config.toml
model = "audio captioner"
train_examples = 78125
gain_aug_db = 6
spec_augment = false
decoder_head_dim = 32
decoder_fused_qkv = true
decoder_qk_norm = false
decoder_inner_norm = false
decoder_tie_embeddings = false
residual_init = "zero_last"
optimizer = "ademamix"
alpha = 2
Rows from block 3 of the audio encoder of a small audio captioner, named by matrix and row number. Rows with one number within an expert belong to one neuron, the router's apart. Each number is 500 + 40 x the weight over its row's rms, rounded and kept within 0 to 999. All counts start at 0. Numbers have three digits each.
Before each expert's rows are labels from the 100 clips, of 14976, where the router gives the expert most weight on average: "top examples" is what is common among them; "peak in band" is the frequency band that holds the peak. Only what is clearly more common there than usual is listed. The data: notes from a synthesiser with random patches.
# router: router (encoder.blocks.3.mlp.router.weight, 8x128), inputs 0-63
# up: expert up (encoder.blocks.3.mlp.up, 8x32x128), inputs 0-63
# down: expert down (encoder.blocks.3.mlp.down, 8x128x32, transposed), outputs 0-63

# expert 3
top examples: noise; tremolo; echo
peak in band: 4000 to 8000 Hz
router.3:517448417527516478566490545548479496437530497459507525498446490563484428460456434451491568495458468472511479489483501561504477480514540443492495478532493448399511540507500522560491542463483508
up.0:495490478501558516584475515568498529484537530538490465459517486549490514490471464544517481508467513449470553454484479480464527495429543530504439447428530454450557464567541538531525532549479493
down.0:571558473472489540510496499506466487434509495534538517564447523564516526470460502483441528453492581499525493492456538514471500548594489525457558511492489502481545526552454502530490482512437497
up.1:525514495492500446523477512489558512450544397441460572486458486476571478486483462500495510454459455453472479559549477484507532493556532464463539509510513501554453439566494515541504467538497509
down.1:461495578460575448456548516430573499480510549450438496495543479421581521509477467403444482487498522511476459468499484497477544460449502470529494548519486503488436555493440553489551456492508432
up.2:552487529566505497531572504508433488543514514524534468533496491455506543487549519479479531454540534488547486440479479500488457530591423505499485538551528448509507521541478517460451547391502532
down.2:475515540446477570476545410485490508549512457497495498479440537486515420507538534599561475426496484521488516489511525513456522448528491597580489533550479519513453479437543494450547500525580526
up.3:510517448556538463513488529484515479472518513428484564523449564474514521494476494505490480468446492438486518478582494522523493523552479502482562482447510526446519548531466452498516420486464488
down.3:488473495563512489501510542429564449466458484495466480434530543414522526504542528516506451463434458522503459521471430512544451596460475522460528456502518480454499550512467482559497499495496536
up.4:552465485516502496485494463447556526470442426524443522532469510536520458489550467506516432500531390503516413515440532544500462530460495537503491521472499539459518471544492538566480531559468552
down.4:507480555436572474474437504454537490489552544477470514487486552489487469529512461502528441473513503505544472500504532529479505498398476533582420532502505531497459520505521560436491446598528517
up.5:478446526481509490538443542503510477506584516546513447447495458486553528475484491431531560543478451483517500478461516419522554426523494492479519466480512466495511459486491496449488496590505504
down.5:545478595443482566529518476517483513453497524502521473530512466577505508557527529438441517488524497496502486484462514453480442499526511546552524449489531498492467471450465469514528499546498468
up.6:560443542484528527397494536543488506481449435491504515484487535532503518575503521566482437457520521559504494537505521527418499509570433556560472473513521514534431459510579499522472564478485450
down.6:529464520519472505490517405559510456510482478518471505457530484469480485568461541558565450506472522454514526547508507516442491417484530546560467486518500534510455550555558540471488481551565500
up.7:471505528584526520453565506551479477459451511438542473486494544519465526587499499555484457475528545507519515506549468508467462461553464493526495513525529496493460536437467506446475567436482493
down.7:470531505503463462466493480517449510557516501495500444439477462540425486578428539460518494494510492487529499496465514501533492461619513545513480502481491519484523417492528510467499519551562504
up.8:504476544534516485533493483513523505425488451447462531477478500484580530483511480533482537503532414469520477552572495448489477475442540492486468424500474501540487442446498450456507494488488506
down.8:465419576467556470455439516415506546480491533423486453472560538489540553524551437403457491515542474539615455466464451431450532458502480489485480534508554471483442492490454534526476472494456463
up.9:557527543456545519413516483511552480521502450491499419572500494461508593453569494544559475532469477557533531554437485479464495437544493536499506484446445474610489441496546498436437488541497557
down.9:509480507469493533466508409525542472520440472498483493481549487490506469565495579565523431474466530518462490562489478520404521433466461585543463538541465521513444514495509523437500473567543504

# expert 1
top examples: triangle; pitch class: D#
peak in band: 500 to 1000 Hz
router.1:465499532441474524546490472478471473495539558569536385500500530547490471507491549531570506498458514449471474450445482455557530479508492494444524492495487505518519411495549555484580537495475443
up.0:448504530471403503590426558550427560524517492510538484465549485524494527470430494462506585480540535488536466439466626480469491548514475494506532488529569480474501538494514489517511493514556516
down.0:545447480458505567536549544490503512592556472455529543532484553482474457497475543531560437484441486409421528452500545521519486441543448479428509479473532518486482420465569523492574513521572442
up.1:486572497526517477479459536500471503596541461530378482484477441382490547545512542430559495569541509498504498511497486490551519461548464544509502520490521493540495510505504543517501469537475483
down.1:549535516568540524443495511462530433488471532494438514554503451484516544530433516496561477437524555460443451550548468592526497556531468496520508572525448518594500560522542507499479495433488475
up.2:480509434502577437541408526558497540474496458495442476500516496548562461481436476435496538465468478450466476512368531498470521502462542507447498436481522423507566531514508475592534502573468513
down.2:541457445545492569492572445484533509460435499461436494540528540533493497595514629482507516473573531580456472473507528546483518535573472456478479499524490512471438504415560454520482491417519524
up.3:443536532555522481528432490462485512537563487543491439484504500534471526497501519478548462507465485470472511528498453477532511465497480519448518519483462548530569451557530556553548521511516510
down.3:497506445511493516466490465444502404488454469492507455508531491475530519658550602475541482511563476539520527530541515517456475507500556535489481475486430483576431508457596494469526488486533499
up.4:445470426534512541450495583476514546531450499523432561525502517462450493554496538482457516513502575569478497473422524482537465494578486490505529534540468531510517523518455451516551388462464512
down.4:585527451561489500485515488416550555534531519485445499536480545500494494529518552498593429479434524509469499507504470540522445514460439480509482542511514501485474478518493496538457474448486484
up.5:583516502542502448509474498557510498550442474491486556531456476476510486531482501460554539452541490455479457528549426580468467508512519515451566510525494498505491471537456521533470426432448461
down.5:555443470393464583495572425430554499521501461484520537490505540475528487524532539553514474508439425489433469527550558523500574438457516494501479504540497519501411467496546461503470501519507451
up.6:558420480463451493498501534529485508488505473523500508549527606473451484513456505482487432508399487495463456461477543545520518492457412502464572517533578497472500498498514518556559468521531506
down.6:520469478455494481490513496477488620472504481506477406456456645496472495507468480516506484511481466494530503488467520478486462480468530506532498498436578476356471447500522490507432547507529478
up.7:512499432451530531550511492514557532521508432541421529558524533441503438455441487521504444518574475485506541541404550487511522482533516451537507559498518480521513492453494451471515441543494531
down.7:590456448439449562498578497453528570543496491515463557515497475474506477518486515532540485519420460438454502482523486525480454454430471534480509523513502480527443483538434460518435498499545461
up.8:510553516518421469488550555495506460560475534509516463475478429524538521548556479429514572477395515497480450569547491508496479469526540519506419482517516554482476508480513534468485471378501495
down.8:502479542474496508533565429511492454485503497529532512506517459503531494512554485581486493526540437499543548479548510436487542504455600526469496518442390513553483466488543478374515524481574482
up.9:497541504530503510475528464506458542518479528477535507503506467507529407485524428503388499490483465453513498426514451535489454539449554503509494510451501537447507612523433480476583470490540482
down.9:577504523496514467483577538515521537522511506436501541578471497454452458516511471512464529505455497471476394488466521583486451427430512519466472479532463483483462510514451464479462538438552483

# expert 7
top examples: pad
peak in band: 250 to 500 Hz
router.7:492537480490509538507426448425587514506496474464463522501607479490544471490524484445477500511481508493509457568506460512489532517442547546459512485483504502598490572444499520518516442495522570
up.0:466433440476548509467497541507490498435468459498480466463468495480496477568487489559522481503508503485448468500528511558525492458478430528502563493516549521520476408497499580559478504469501474
down.0:524462447501444480544414500505511491424548496513494517443463529544455433488412474535548452487495466444449537508469544555590512486484438474539527449527549488461571465468500562542427530552544469
up.1:453519508467417568498557444485486576491520501605529512516555474522469409500488451495545472505457503494440528541524517528546445531544473497475472586457510472540538495538528524526548520553471420
down.1:564498449597442469483474448481493402512485497544500460530469444511473478511535515509571488462490515475500502491454490438546496456509578538466467516465402528500499479562501522520459453491479520
up.2:483543489446475492512530479450495504468473473609489471532551458567428459521468535456492529550480535458446482481534536567506518497508435531410580549518529553499491480528536573533522569422519478
down.2:597463475572423541445474489481434453551509562575562538531488497535432436546465501540527476500432495501465544537489516476519461429452451455490473536479459528525516534540533555483474485474501441
up.3:531463496540527486424518495516502549473469500484487487539518541473514558539503466498453465552519458578491482508476449525467506470546525450438479522569535444472435509488471479463530535490527499
down.3:530553473494466490502515475528489554551509446479456430494594553465459527567512582564441449476495539557604451493500488550453510439556497506404429471513525495494429458465495462505535476438503517
up.4:458573576515496536541488501453441554567490486563476507529555478449504471505472485439519534555471439539464498561516534444539508485518479516425539473528524530571531550467537508507462453521579497
down.4:510503486565432451472483517515526492527419499560480548515553522555520481556497541532523398519450437497450529530521552499557483438493539478530528518497500519528392547451583522481450471492494428
up.5:604555486495453494471535448447469524479540539488522490458481467467467564519585505470463476506498471525510602542506447539493491497467498542526446454501509471430488465525548522536503576512499527
down.5:561525468536328548476492515515403509502549519567522539492520578544419497473502446505490455510469466486423558507506529491545497391555509466467517523454450503528522532470496536482532495559527475
up.6:562501469547473501506500410548560512506487469484492550581500508433495475487472474515502480561495501476417528552551518514491515463521556492480503471506519516530488513455482418532512435511492474
down.6:482434480447494478450568450451546501537543461496464465477538510516508490514536498520493462419476465544542496438492493487495456439581561551499414538579485482490498389466556512542467417508556521
up.7:481487472452473494523487551461528512462533471522485530440457501484452507518527511521532512563525542492559563492546483583507511491486426537486517438559490443527537426507499534547445589547474550
down.7:486502500485388522458430463510410580584499433586505529514559520520386514499499540512566437508448481533499528522511454454502496440509497509454535538472563527536513471527524557523500447494487501
up.8:466549623518504522499543481554504465524503472548457502479513511508510584551527519503482421487421528572526474532453505434449516443479508561447505482486481443520455456523523514474460490436471428
down.8:475480529509435536482539479514530551599423531500562474434515508519516516461544458528548484562470533502515550453495495439474440467536549465497506478517520492486496443497496459399475523464467572
up.9:503501470464447514522525472533505528521561447601469501529539518471474437439490463505580480504530521432463579458469529484525486502526523492523478549466538494478547496520526450518513426603485521
down.9:530442433503373489446530449493487478513499513537500498512519526614409472535435499516564457454451438477403520480478509488529499401541516479457460561522467519443479517476502499462482445544493452

# expert 5
top examples: pad; drive; narrow pulse
peak in band: 250 to 500 Hz
router.5:580508563519555517432551521576529496441489447448481522516440574513483548534517481606472445536550539532574527443522484553423522465510482512573524446497452462466479487420488494461460539455508546
up.0:506515504502493476496489538528480485450518536485554545514464499568533443432446483512468538465545562412521531478464501573519397460436543516583567383484472475472526556468488513532464479491507543
down.0:523544511534576518446428472471470514475550542414483521557570483535503498509509516449432588563551485543537520502471488502506522566541513488467550496467469465490504509536476454499505446468499520
up.1:689518530487463509529500454519486495483458498476468517530447562475485527531494522595496445538528559582510503519538552506431544512499531461526525509525460540509426536479538449480410495513505506
down.1:465414501444488506536473446544535474590435481527512490445499435512576439492490516440499522467401444509465440494531527453509506452484625548432487495498471527493482533451470536476487471517528452
up.2:533494509505450507458531544419448540448455508502493531501480539514481526534513480504462435495513510582502460455498548555470512525592439448486525476531518544522480520498544503520494483468501452
down.2:437504519506494456463523428523507527520458453563461493495551545547524501537495476492549486510488529450451487536461450487475573504428553508459476497533496524541476494479536503522541507480499451
up.3:517549490531549458487475551519520493437468515520502524464419540494518483520431497532543475450492523396551513401544479472442570474536488476439548534574567485477518488544505537579488531492511531
down.3:590450520450531480551502506539481405498453567519540508568511475488515487485518575475512535485455549471484470477490507445481526473434443529523527549429466520531479517557526572538577460496478452
up.4:506521497512475557416504549506444498499520497488505448542467534543463542536482550526506446455454457570478504468510565579485516509593361454494534536530543510461477525505544517505559528442518419
down.4:476535490522454522482567418488481519573469467521477512489503523541512518542527490538517435424418514507486446471508462563500523387550512514530480508542492520507499530493540499535473471491542462
up.5:469537502502498536431524521431524551515482530488548535530514449531499470446469428522478490492570546436510575475484502540466547551496495453556462510477549464530537528477521460469542488566472547
down.5:557514471485520519502497565444556515524565489481487573557498423446515465463474498511524527437562479506494506509508516481536536506497462543485438550531464530430465509568510493465484444506560490
up.6:452473508503469473503545538503480534584500561463523519499500534486461503503523537518512482433495511494483588517491446444462632451615468500525503477564516434543515480471518489540521513497483530
down.6:548478510554457459533520480573471486544557511503479493557504467506491580523491528464550483466499530491538491482488498474485524436509482534512470536529384454524508522471501552498510559545564444
up.7:494504495540486477541515552494503517546469453455447498536551450463534507425473467389453534486553510545485535447539490492613480512572590429456473527510502510541507573488480483473526468458542502
down.7:490544492552489448523486524558475505480538467509467525528572516510549536476437526523481430487487560460534512483500474528522535427589480424408482549553509446476508519475520498466558560468525479
up.8:575537538488431478415544499550475523535509534529552501535508494536449481451502443514448506514453481536487496506470412582555447500515472536449510503505491499584494521446501520505515537421507455
down.8:503480440497440568434467466515472551508508516486490458506518468534519539503531532493503462482524552614560512479484482457488589496532500491471515522498493459444492458563505466561524541454456553
up.9:541510496497496500546449539487483430488511528537485513515482499529418522468475493513515492482479509448534455451507564468527542493489461474469539602563435551536546511491522486495473541533565481
down.9:554477465472434508565526481519405511530528561476482515532472471514478536483507512520528477455388510548509380499478546541510543445488516474443525502463453482462499519475526492528454484525551480